A small sound classifier, trained from scratch: held-out accuracy 99%, 8.7 epochs.
Rows from block 6 of a small sound classifier, named by matrix and row number. Rows with one number belong to one neuron. Each number is 500 + 40 x the weight over its row's rms, rounded and kept within 0 to 999. All counts start at 0. Numbers have three digits each.
After each neuron's rows are labels from the 100 clips, of 14976, where the neuron reaches its largest size: "responds to" is what is common among them; "lies over" is the class under the peak. Only what is clearly more common there than usual is listed. The data: songs of 200 made-up bird species, synthesised, often over outdoor noise.
# gate: MLP gate (model.blocks.6.mlp.gate.weight, 512x192), inputs 0-95
# fc1: MLP up (model.blocks.6.mlp.fc1.weight, 512x192), inputs 0-95
# fc2: MLP down (model.blocks.6.mlp.fc2.weight, 192x512, transposed), outputs 0-95

gate.504:553500500528434603539500526474539505500500500458463489474492512573490500383507470578500500500541528508479500528591500540576417500500500547497500500468434578500500500439480491500461500500501500513500453500500500500500616500500500489485500500446490520500494500479484492508512429573509500561
fc1.504:437500553466470501540500462437500500500603513488551489537500480500500473528575500493532568505471481483500437503500500525454500513455502476473512424443500500538500497546500500500562500500554450465419509475501500422534472434510491500500548455534417519462425489515438500509500500500500430500
fc2.504:431599508484453497436530562420500532520508535413507425487527579519500485500543544542578479573519500500471438470460498500476485562503427500468500500449500569548475497580522500467500600500573470500575486481518385473507514471493543579461500500524445500545529500453546619454500503507458567491
responds to: low song; downsweep; first syllable: downsweep
lies over: downsweep

gate.187:500500500505500461536442571551420531490567443464498500550420367500500492513558484500472504500433458482542531531500568500455569493486502500513504500500480551528500479506500461500500472556486520479500498500472633542500507500477500463502500517597478500498500546512500450461500525530541537464
fc1.187:468397500500478440494475500433545500465485545500491500441485500500452459500614541635526492502478568508500518500511500433498629451416500394459531520493436495522408553500493500500492500500427470480500500500456500592500533567432500572500500615500500508500512511502514425470481477500562446500
fc2.187:541500501500470411500434500419500464510500530523462594537569500491443500523500543571510481540528571528500380479500500475448558500500528520429465491488495451520418551500474500500433476523429461460518500510511436505435350549550527500468511525500515523478510555495424473522432489500500532500
responds to: steady whistle; first syllable: steady whistle; pitch: middle
lies over: steady whistle; buzz

gate.12:500500568500500552500500541500574500500426488575500476450436477526531473500486500507500500571507514472500526500500567500583490555499491500452575472476500533497462471507569500555500587500500500458485509423500500613447500612537556500500500501500539500511445478570500500396557409500531482522
fc1.12:409554500500553517500524485500509500496500451500325536540541535500466500475511430500500468500500500553509500514527485500455500465568518502561448491437500500517500500453406500494477453500554504570586616568500505500500500439497500500524500338509501500500529463500500568500504608506500559509
fc2.12:511500500447552482500497501500481477452540632475453500491581531439468479500566536475513500442465500516512452456500500500500439467534509429520500442440556506500500525475500500498503485500407482483556500580514412537500500524500488475539500500456523510484401485542500500493549500513500500449
responds to: low song; upsweep; fast repeats; first syllable: warble
lies over: upsweep

gate.21:500500499506500500455513556470500431521500504516500492500528403452533500521424593459503500557500497540533529518472500500485500492521568523422469527581543491491500500466500500500500547428567493479477500500500477500515500481564500530512500531500560500460500521491491500519459379416485592501
fc1.21:500547426590500624476516563500503483534500500440423554500480476552500500500476510460500560550452449487501452501491501500546462517495500505500507500448508500441572476500564500500500500422562406429521474507558510392572500500501563500500461571466478542521500551500500474500557500500506500509
fc2.21:451423442547475415426509497484500481507500500500588433500491493594461499500464565474500500493500470417503500500384552545500500591500526501500475519500509411500504500500500465529489478447500547500500454437497500514486511500521500563528457500499453461500485539528514436458366412485500556458
responds to: upsweep; first syllable: upsweep; steady whistle
lies over: warble; downsweep

gate.271:470480512529473517502555474478441481465500526500528500480422546485500539421508483400545478577489489544502574500486500497500519500500504500459500588500520443589431521500500500537500565500433508500422499518428552550613480476469524560503562502430500432430556500500481542500500505508500477585
fc1.271:521553541481500501500506436519500513500500498518558567546452487466500488500452557479459500565525500498527501500500561500467556472500500505500500552490500471481468460486492469439468554485488500479463506561460477517500517541506455503495473483500583446500500492500500502540500500500576594500
fc2.271:500500500507497526482476466511500554500500546500545561500500500467494500487469500444540509571538541470463500426480523500519514500500536500500577589522430574410500465570427500436500461500542488550531500573375430481497491506563500500500481601500436531509500503500478515502500583540500500547
responds to: high song; upsweep; harsh note; first syllable: upsweep
lies over: upsweep

gate.101:575513509500563500531464500553527537504500490479438553500490533495481501476505500508500625494516449500453524527500500500446445455500500542537493500470454427432554578608528420457500498500491503511500500500500514501467382500520602484491414500500523580478480501500500500580558482526538370484
fc1.101:429551537538500500462571557500512463473500500529395522500521500496537500500440500500565490524497500583500546511499407478504500499565480466449496583500500601500500500488409575509518446500506431471517556500576469514509499530500513490500567487517423500500500500469614500425500488500500467500
fc2.101:500529583482541460500467500466554500550500500429479500472500500473464500518527500564561481500500517500500558500500500463500500500484446437500500500500490549476444449510384473519500399500465458502499490500554409513500570500500490476500514449500492500594489483555500500500500470462605501447
responds to: low song; arch; first syllable: arch
lies over: downsweep; arch

gate.243:500395517520500552500468498529500544500478500566609542500468550510571422499478560420486509567516552524553522517470492566500500467454500449430531550500562494454437460500500500585511541463500500500391500470428544475458528500489450582488442489500500500453500500493500557496475515489547431475
fc1.243:500500506518484551494480526560489488410488479500491518500543534454494500554475431444405519439538460464500531469483497531512501451492569500511373561625511484450500500500464420473455478492555522500533483566447418500459500473536494477533495500589543500529494487443474435536441479500589542608
fc2.243:500500441500452500412420500500498500532555546500500508500508482468500537485492517572461500456545455506566500443500491500550500536500560481488500488517500437501386525479480480413500447377484500486513550525574497481445476399504500525492456452515500554514508500500500511448459500497548546556
responds to: low song; steady whistle; first syllable: upsweep
lies over: downsweep

gate.387:500422500562500474500500606453439490488500500525468500500500460568470500500500590526532603538443500522472520532500452500429423465544501485477500451470565477491509552482500451500482616500568527446500525489503516500517601482500500547500485499515460541539420546534504500563521500418542500500
fc1.387:423525434549492500500580474500500581476546500500516485500517500500477505549500485559538492542505457443527545500501500448467448500484500500473532498500500500479406459491416475500454500583441491567500500491482523500582495594448530536479507530460407500509495566500500500438500519500531504547
fc2.387:489500423469518470545500500476500500554528500552436530527500529500550476606485484535500456428486548438490500434460470500500500499513476458540500473564493456421557500531570471500466471485570391500606532490463500576575500500500552556431500546493454524500503499463481578536509546531500500493
responds to: pitch: middle; warble; buzz; click
lies over: buzz

gate.318:500439544576439529574504519530500545475457500500471500512484500500516500435562570556576500547558534551500523503440495503525527431457483441452504466446495521447460500530500561557444531450520449500500527485412520473487544476435500578530466500568505500500462500500551448533500442472500489460
fc1.318:500379603436425500500500567486481500610468495500467572500548455500491500500469502486578478500500659500481500457585519459500499500534500439500500551500555469500505488500451543443579468486593500500492504500490489500500500505502526500500500486500500500500500449497500433500508548478500464531
fc2.318:500461419496500498408468500500498366529500500506500398500584522436408500431530500525620476500500489420500463500500500500568458555500543532505500489505457488530446500500500467469449546492500505529500460500426535500433488500486511558590492500507500500500566539515499505500445500500423500481
responds to: pitch: middle; rich in harmonics; click; buzz
lies over: downsweep; arch

gate.288:505447536500401500500500396500546529512500500500540455469451500500447490425507500532594531527470472472500518546470500500512500518410548552448506465496500500500501520426437500500512500448456574500433500500500500486474547500500503524482494500430532450453480500521591531560467456500457549575
fc1.288:500500545451584500508500500539500589500398500538533533453409504548513500468486501500554586441488538490451539514500500500469485550508433500571500457535428430478564384441498437576521500526500500508434522481390500570443500500500421459519488478446500460500513457457467580485551477475477506519
fc2.288:552490507500509390510500500472476432500502539500500466468540534450500500489485476499489518500382500500525500520500526534545507497574467615552500518500487500500528546604522514505451469519500498518578500510500461500500582500540491500506514500562500500500500489539548541542500407500500553500
responds to: pitch: middle; downsweep; fast repeats; first syllable: downsweep
lies over: arch

gate.158:500500548529500479547414500522532440619463489533492500422500500544500478539419500480500476459469506495553500505481500497591586497464603447402474500500500509461514504535477569513456500479500526500496500500500497532389500475526500543412449492500523500514482500500432471474473522550500500437
fc1.158:578458500485619551500508500500490519549443501500490500500420385488443526463475477525500554445500500449478530515525557518507510463430403551536500492471545558567529570535500500513500489474504500519535505613461527509498522524465486500500484481500399532500500500519457507556500528500500413500
fc2.158:500500501506500500452500500500481500512509538500488525431496478445500540535483500500500506500544500564479527500500603479572585522500521530543523529424565500487598500458484497566429500434502531451538500480500408475584500375500500500500500500471500394500500500500423539535494437604513500598
responds to: upsweep; first syllable: upsweep; dip
lies over: dip

gate.109:415502521451423479500460450500496503495533481491544536500455443421500455390500500459470500500500459575432511475508488499478500500500500549476519465496573476566508555470465500500520491500500512473500553500526500449509500460542531499518459488613500452446406516571446377551506517480500528495
fc1.109:428474506500447479500500500489572500578500500450507419430500500440523497468428440434427441501500500474483482453507609536556485562500460510544538592531459566554444554517500507574498457500500539528549412486541500500500536498444500547518539500500518473500500475500579497509469501500506472500
fc2.109:500453500500500483545521500508458520500546491411500500511500470421507500616525476500488500439500500463500523492556497487438457444500438500498555500494563572457516546524437544499500454500500500537494500531594487488557544452472500600473447485536500428527407528508568539533487539500534452528
responds to: pitch: middle; first syllable: upsweep
lies over: upsweep

gate.130:523526547500497500500450500500500492540483522522509500500369500500564489570484490490538500513525500574424500437500476484491510525500500488500580477603500500439532500500449432522529476529498500509473424514500494500500500477452513522454492488500572502500500401569480398510548458500545553509
fc1.130:500480500525500500433469494470500500511578402480500473500469500512509408513502599500500445451514479543566500610500500471501500480499500556468476500539543500498512536460500523500500549479542538500509500431602500493539470467626500500511500500417508500450500481524500456472501500500511534545
fc2.130:491528500500543500454547500479481505484632534500500581500558465500445536529516500522539500537494560515490623495436500451500442500476453394500500510500527478410551500500500500524519500421456568481481500500541493500500459408483578385573523511543570559412500500524578516497494451500472540500
responds to: rich in harmonics; arch; first syllable: arch
lies over: arch

gate.270:500434554566474520526500500500505506500557502533541500500501584500547553500500564580561533484551500460526500430506473500500512500505405546557553508500443502500500500608598483500533566500505480500481500465500481532505597528485533472486498503476492500447500500433500500452500500500500500515
fc1.270:500431508510500500500500529560500575537455467500500533500425527586501500498547543513500500500500533539450561472500516500500601486512524429503551500500468583475500447478470500500539494500550520527440532537427495641553538528495500488490489571500455514497475439453474499508457482548437402500
fc2.270:500468371531523500531500500500436501500491500500458500550500500507545513499523478536467500500500474500526500500541511500532558500564374566437500500529510500471472510478500482536510413500605417483437535578617448489487495500500500549536492570464571545571496533507581493423494515521452500446
responds to: low song; steady whistle
lies over: downsweep

gate.416:514500500629465500466500500592484498500479500500500495500572481554500500500480500477500501552528516487461460469500500564500500469535474433511500543500437450422500507507608490500500574500556485477559475360502500480457578489458523445500495550495500383500543551500500513465422500456469485536
fc1.416:500500555539500548464500454451523500500500500500457500500500500500563552500457470514473479497500444500507577529500500505602548645481500500443500452471500611501500500491444550479506500500467596500551459525540500500452457500480500537500471500500562522500500500538500485516590469513520500500
fc2.416:535507500547477500500514496541567484500400485500494490467500498549490428540441521530490576500524511553500530500414514500509581560500510493420454500551500556500500582452500461546446532500358500469500530548500482500458500500438476500612546528500500520529500528537477497500561485478500500457
responds to: click; first syllable: click; fast repeats; pitch: high
lies over: click

gate.400:500500514515580593500472500587383430500493483534468541500498523559525423549500500474500535484495535543500500542500500500500500455496591500394500612606516545410526494500502500500523525500489528497564500578525513476521500566500500483566500500531534500445581500500416500500500500500566574602
fc1.400:564373500505514491531437544500505429565520500490431449500587500545460520500500500500462500500500500535503500500490480468500500500532500503538478553533501467500487517500513442500500500477475525547641462500487400500500500499484500500558509486500477533500500384482500473500391500500444500627
fc2.400:500500500490409500500457500518500495512500543500528474500529500516500434534500500500500521500505563500500486507500526456500500509603518500489502506543605590428500500500484522500529500500554500500506572509438500500537500500500536500500536561500493500500435500490500500461410568525550500500
responds to: rich in harmonics
lies over: downsweep

gate.62:498500500534448460525500510533592453567495465518500500497500500500500448500513478540481420500500517500478427500459500516584540472500525461500500494500399531438500455500529508494503384427630464492500439414577423488445500500500545500500500522433500461578534506500500399500492525495464497462
fc1.62:500505397500484500504577547490500475500508587500538499483474500475418422483554480500500564508503500500545466457500497542500500525471500516500455511530543500500463584500536500500530466500506454540498480479446574494500500425527500604500535587460384476500500512508443533509448516500500500500
fc2.62:532452500500531493500491605421477500473519500500524563500519455460501529500500496443525522520487500500500503506645593456497449431500536500506540468483500500500549473545538560500500544500507500474500500496519526595546430500500500444442500494560500449581480500435500555549518500475500500545
responds to: upsweep
lies over: upsweep

gate.228:531419500576500510620456502531500500498500412513463500500500410500572500489500576459500500509500455528500573528500488508467524445500510480490500500515560503500508500532550500603431500463545500500521566493463521500500500441451532500500491495601500500406502521561500465500500500436508500500
fc1.228:500587458545562491494367500471421485500500500422520478490500500464473555503585545538521500554500500500500500407442500499500519513507500500500560500532553500494500494444500462485500500500416500500500500549579431500586500500500519414500444565532487433460434500506500500531445379476551500473
fc2.228:511500555500500532517500500516416500484436457585435558536537477500492580500500448464525496496500472500500503500499492532504628500500508495475533500500500462500576454465522500514500476539569500518513500522563500536452503476463548500500500516530500462417552477500500388537500500500505500500
responds to: low song; rich in harmonics
lies over: upsweep

gate.449:496500557577500500510515494613375485433500504500460463505507488500557500503564500516487574500533452500449524507464428500452500459519500478436486500500522483500473500500623466575432500446508500494500500513502525442477588500473500473566470496535500500426522570500569544445500499427474500537
fc1.449:500500500508521500500516500500513506483539541468426478500500541471437500500504509500500597472500475474468500500505464500473500507434506510500500411500548629500556496500500500474500500500500539412500500476503457500465500500484500520590500478500500416500500500500500403452440500486500534390
fc2.449:602558500500440500567500500535482607530500500572394500522529480504530500488500500504478424507549475499500592480505437455500500596500548500559458500513500462498491473488500579535399544557434500500512456564500577500466500577446500480500533517493500507442500537485500448502486500500452500500
responds to: reverberation; text has "reverberant"; text has "room"; pitch: middle
lies over: warble

gate.330:500500409506500498448500512499411477422500532435497517471483565483452515433500545500425555521436500441380505484444481500489561500443421511500500500500563565500450606500500526523529500478486586500476501516515560391500473530471532545570483500499474500385500500538471542456482461547544463404
fc1.330:436527433453500500500531468491569470500487513500500503531475525500541425500560509508498470500500523478540460500500474500491500575552500427430574500500500500535500526431488511441538427483490434500589545500552500641500500500562539493459500595446500455508453517539545483496500523509500569622
fc2.330:415570497515519497438500470383508484533476447545500508500558474516446529508483430495423512559445548527437452489488489500500500500484485429500546500559401508545468500501555537503507500500500500528493569472529500500523476500422533428486479541500482516458451526500460514497500616500478500500
responds to: reverberation; text has "room"; text has "reverberant"; first syllable: buzz
lies over: steady whistle; buzz

gate.250:487464428466500500500500476498437500477509500500486500563466434516471458500566570536517482500472500449500441475443469478437456480500500556500519465525500500500563550393515500469500481442500534500491508550560614449589500502506500500500523503479500459440500500596500518497503535403454588498
fc1.250:515553528459500500500509443498505590406544482500500516512445510482477478446553500575524543522492474467500445500530500503469511546500479511576510392441451584527500513500524500500564440500503620443500537570550554500473500455433500458537499478475500509543500500500545500500543506500444485465
fc2.250:538465440475478538500487500473453580447500512471496500565500547445522555484500443427467436482572537500439538375501548555452538501511431465524524511507516500487529514500500500419500500437486537500547520535491457498545550458391486500531566504500460501436615494500519507483427533468488450535
responds to: steady whistle; first syllable: steady whistle
lies over: steady whistle

gate.299:500500510525500500452551500500568500500431524449500536471446454449484512431500500500500497577500546496500419500500514444536576500403463494498557447479479508570500571500484571500500500500470498500500500488424518500466438500500500500551510517469527500500500611500500498500536408427500531494
fc1.299:433486555500500511505411526522477453597522447469500500515517545500627500500405500500594500538518520500499526437500479548500432561568465500406513535504500451500469471545466500500500500546500500500500515500605500541474522500586508500500605500535500500537500406474458500500480500584500476541
fc2.299:475500576500500513500449493506436500567565522500443467446500500500483429500500475433617635500500444434531500536500500500570389526523442483456406469500500493500442515553467500500500455420552500492519530445517541478519490439500484500530466490582500509536486495500480500500500481471439503500
responds to: steady whistle; first syllable: steady whistle; pitch: middle
lies over: steady whistle

gate.370:528543482476500540521562498500516457541518503479486500548500590558579500561536477493500534531494500458560478513472524546554500512469450505551500504448485464500496500510500442468585500492452409500543531500506500502500427500505418609537500428542424520500500500500387471500574500500508500388
fc1.370:565434516545500497473450507500500500500444500468516500436479572500440500500521500500503500542499517493500500500484581500544500500450531395464557480559494448500500522500500458496461500500497517478545557414444413498513500488481581500500450560479500500470500560488605487500500500500516565556
fc2.370:519564439500550510417500500477500434481495543535497500443493520552435437446434474513462500566484500500530500502591531514500401531546500408494457449573516445562551500486500449519498484500500463488459501430567500500500471511524500500518500500481500500499457500460500472480500490436572558478
responds to: upsweep; harsh note; first syllable: harsh note
lies over: upsweep

gate.465:488424500571464500528562500571500478500480509486494538513570558587500457510619500500526476497518500500500463490441483500480500398469496413500483506522449500500500500509470500490410500392544431523500500500483479430459500500500507525500500544538500467500519569485468467454454515500516500547
fc1.465:535500500555497536482586532452481500429414500592515500516560528500422500500500442405500500488500500500454514581534482500514556553532500514539500500474500448582498443497500500500500530500560500500554562500388484522486500427449459515500511530500500507450547546500500542445421560496468505500
fc2.465:413500500500500500500502505510500510407500517432500467500420485398573553500518479508475500563461500446540500507500557597546500500521493517480500500472500536487438500498525500538500456518500548500500459425557514500507514512421500522427500565500500424500496513549486479500582404522445444500
responds to: pitch: middle; buzz; first syllable: downsweep; first syllable: buzz
lies over: downsweep; buzz

gate.286:500462527514529500448524554455514488590500503548549568500564351500591505552500514500506551494448500500545539500532500475479500520458565561523500500495528406502608500500524454484500608457493457536457476466500468500596468532488536550485412425500520536500461582524438459472537500451491500500
fc1.286:495403448517500508446500573473500452491476500488455497500541500531500524500500449500458500568480400500500603591497453544522517512437542454471462524500563462500525577461479500524451500508443457500500419500493500468479473515472494543585529556462477500472555559500490500468477500557577498530
fc2.286:470520502411551500500500473474548477500500567572500641582500500521500487490447500545495500497502500439477465500500501500500500531475541485489488500475485443500474500494460500500463415543500500500500522500489575525514529500500548541490411547431500437500444560500528534509451483500500611500
responds to: upsweep; first syllable: upsweep; first syllable: buzz
lies over: upsweep

gate.301:433469500498488500500506599511531500500500500565539500500500443575551438494500583517510500520500562500534503484515500545500541414500509478443483544546468458472527408434500506474513473500571500475500500371500443502526571500500426604500443496500503520475479570500464500450354512434546500500
fc1.301:500577425547500613486522516506496544507470500465500531509470583500500481500490477527500495491500494430503495411409500500380421500463458591500500487475444500437493498544469500472481500500463500567504500476539500500541522562500500500442500500440422467563503512550500443416500492500500500500
fc2.301:565500479552530500500535515500500511500500581500474476500591500564500500574504435530531610414500499482500459466456547498561504500433550500574476454515485460491534462552538500453480467515551451500500539555480445454500453476500478588605500500500529492503500500459519523500500500476500538422
responds to: pitch: middle; downsweep; first syllable: downsweep
lies over: downsweep

gate.487:500519500500474541508474380551460524465523507500500500500396500484582490458531502500500489613500449488510500579429500444500500500429500526466642538494500490500500516500460500500449518500417500487400445500533483491500500494429592381483433500424576508407501500545599467492569434525500546500
fc1.487:541487512491474437504547467500500579500500564500540554522550500500492551476500457445500528518500480434489519524557485500500565527448500599495477500492500404576500500543433486500450517487500516575414511537400500500424476500500461537517500500483481521420500600397542597588463500500453550410
fc2.487:500622551500473500501485437470485492500500500559525500500568500390453408439547496500487531528500500500605500483495500555500500499525500500519494547500431500531459461503561500530551505411433477529500500602460500469541481579590500500500552378483500489500500500559421565500503500500531500522
responds to: high song; first syllable: steady whistle
lies over: upsweep

gate.173:517500472597466494576500512555401586416430503500547537534461476534533515500500513447471476490451420544483500481419516519473500478505462508465500500500500508500500479500500563598486500500482482550552500485500601500527500486447492568555500504618429467439548500500500538422418475500530557495
fc1.173:500453518422489558500456500483500500481478446410475525486424500462500500468500500485538500563414540500500500445540516500443489562526574448430532467422500500603500582469504466406500500589476454434500544453494471532553503500472500458500487543498500500462456500451500476500465511429530500500
fc2.173:500500575493500480517443500507500500497502500437500568432498419500510482500500500556582477500527534558482518500500500423448500528500498490500500535468553557500484480500473517628556421517544523438500577500500552586475471575401500500442501500450500566500500500514539450500500556500500514500
responds to: rich in harmonics; downsweep; first syllable: downsweep
lies over: downsweep

gate.2:480521497500500500524408391500500538518500536500500535500484448478552500486498500532457490513504435500500500516491513500440500500456548518495500462500593500526500500453536473500500564442509551471463490500500555430530500449500514490500418500521547459441476544544522500500500418554451577479
fc1.2:524500438399490462500473500546500500572500500500655509505500500527500500555462560498420474464500444500545509488467500500440534407502507506504452528485538500456425500470500362415476500418500530500500458562500500500495500433500500488500500500512542433554500482481526472500441500588509500547
fc2.2:619527482500516515514448500500490500482482462506456500500500500577479500532513526470557500506514558477466505500505496415448395503500499500450517500500474500500486459440434500494527500431541498500500484442500500500500552532492500500500544488500500500500500500500477500419539500534450500500
responds to: upsweep; warble; first syllable: upsweep
lies over: warble

gate.206:500398482463422501500500460500500500549532489491517465493489567492574435485489508500500492506523512564517533465438585485500583470516498485500544543492618513487431483519531500514486599501486535492492473466473600474492500458434454613500519498593500461428500409513485500592422500500500435500
fc1.206:529447605491539497475412492454552500517551480477480439545510458500515500500467476500552507500623499500593500475542472453476436500568543500490428511558522479450492524539500467445523494455559489500602500453499444488500484500480500500500482454553611470554478500478540408500523474477528570599
fc2.206:482500500527573479547402500428500436500449539504500513496475500551523551488500456500500500513446514478500500500500406527544436529540494543387500482495481500495477500500448500541520500487529500500500488422547474507496515509457514530500419485523500560482430500500546469464522447520529598487
responds to: reverberation; text has "room"; text has "reverberant"; upsweep
lies over: upsweep

gate.413:571431555527500500601487500597502500500533438530500500500471447500540515553555551534564500500582479500500500631500500451477461465523512473498449566500500500445500500595496500500500500456500500500500500520409559438411470519464538435506500447492500500500557500500508500485500521500472500565
fc1.413:452500514520500500484500479500500436492511455500434448514500510500576467500500500595598501626599537500500527500527439519490500500500500395452440573483487567550449525469500566473437488500500500498500438500428529500494476504500500548500500458500430481500500426529513500500519477500500492553
fc2.413:551479520500500520500511500500500457500488500527500529506518559489536431517500500566564548470486549524478500393464500456541371500466479444510500456504500500543470462500481393390463399482521505500464500471548342429529513500500500451531483500394500531596482524501500474504519478444465500500
responds to: click; first syllable: buzz
lies over: buzz

gate.126:488500480500500410500500500432500502462498550500539488533519500477509588500504530572521434526557503500540510463500486530489475455502520516464436553472500524500514500447403460448500465449500520500500500570516500500511501499500500500527510500478500469500500500550489386547487374500494500543
fc1.126:500500559536463500454500491478500500500500596525500474500524555500401520450404446500500487427500512558500500596559500562500493500455497519500500500454500508500507550483500511500484417521487522530470503530500452387517462460500489485500500432429477482483451522527500485500500480500467468578
fc2.126:516455558500447500500478500477500513551500500500539456524426552454505500464435442483528500523576461534493528500556464543458500500500505500360557489500547500493541572406505519523476500500500545561459448554500504500558526484500512500541581500389499500440451471500487500522486479500500388555
responds to: steady whistle; first syllable: downsweep; arch
lies over: downsweep

gate.134:500500500536567506484586543528469577500500527500500572392468466471439500440469520559425505495498500439414541500508465500459500517500500500496500507485481500453500494469536450606500500545500521455466509500435500500500510500432513482535500500453478422481486484500471626449504563523487475482
fc1.134:461500500491500500484556500500432500460500500468515616438500554500500550500492593500428518496513545501500498523484500457418500500512494482481470500500500412479500486483500437517494500495500544500452500559500393576500442500500557554500533500503500389485476539500504500533496506584479500485
fc2.134:499517475512529392500498500505542505425515561590528500554471500443529500524474616500492500502500500420473500500514488482500628457594500564500529500522444416517504423500473500461500500487481461491500496500500470496523590473490543530418473464486523598500500500500548490443486548500447426450
responds to: low song; rich in harmonics; first syllable: downsweep; first syllable: arch
lies over: arch

gate.170:544502500518497500529500500441500500510500524500512423500492509500399500455505500576614516611500521500449523484466420450481470500471522512500500504500499500500422428500500496579517500488517500500518499500499488445500564540384487500559500540444500501546500527500478542397498442500453521479
fc1.170:390538500503450547482568588553500398500425485462466543569612544562553598541592508500495534408468500500500422468516476497564453500534471470474500491473500537485500551474507431434516500500500500500532498518498500500500473481555500516457500465518471548547444500500479429500532502479538500518
fc2.170:406527500502427578455552514452439500404440501500557530500507556500500568512541591457433500513548430524484546500508541446535500519500500466500500500451526571492402525500499500430500500510500522500556468434431535528500461510500500500500507532560448477494500500500500487441454502487486501500
responds to: pitch: middle; first syllable: warble
lies over: warble

gate.495:512439489500523511559451504540429508446500500484565543500530435501485451474493549479500423542551564519500565500491376533444558478490463500517517554548500460485560507509553563501446515371470425508542505500463526500470526498500570500572433572504521448395517566514500556500435527500494571500
fc1.495:466500489502500500488500486530431476471500500500603486500500532522500465556559519500549500472598500500457527553500425500500491547500385500500510500500500428500500419539500500528500500405533500454521537524500500576500462592522547500499471500500500426500479514467486500500459561510471500500
fc2.495:491404590496500435565486481521598500540624473500500500559500540500500470433500521527500546500500520440500500500555500458638491519468500454498472500529390522500405500500493524505322500519553500500500347457500500500474500500523566500500500500500500506500458500500500500500479500453500500500
responds to: rich in harmonics; harsh note; first syllable: buzz
lies over: harsh note

gate.440:501500500500500550563558427522418541544500524500426500538495517481500458500567466519534500537437514502500543500500444498500528501492396565500523503489550448446573444500491543500500460473482422559509536500523500488500522531446495526475519502489497500468567458491500487437507541538502500512
fc1.440:442500496500497524542500515430495487497483549418488487535470501439509422500441522500500500500500500585500504500594477494445430450582502566446451479465569531463500500567500454471500520500544459500536500521516425495569500572500478592500486500500468500500407490500441497500576500594565496502
fc2.440:427492495428464502500494513500478446481533417428469500500545500510543455486533532500428533495500559546500500500500500433500460470459500533469524469500539500480438500491620479434471525500524444500500503584500480547543544500528520500500500576426500516478503483480455539500529495500487500480
responds to: upsweep; first syllable: upsweep; first syllable: arch
lies over: upsweep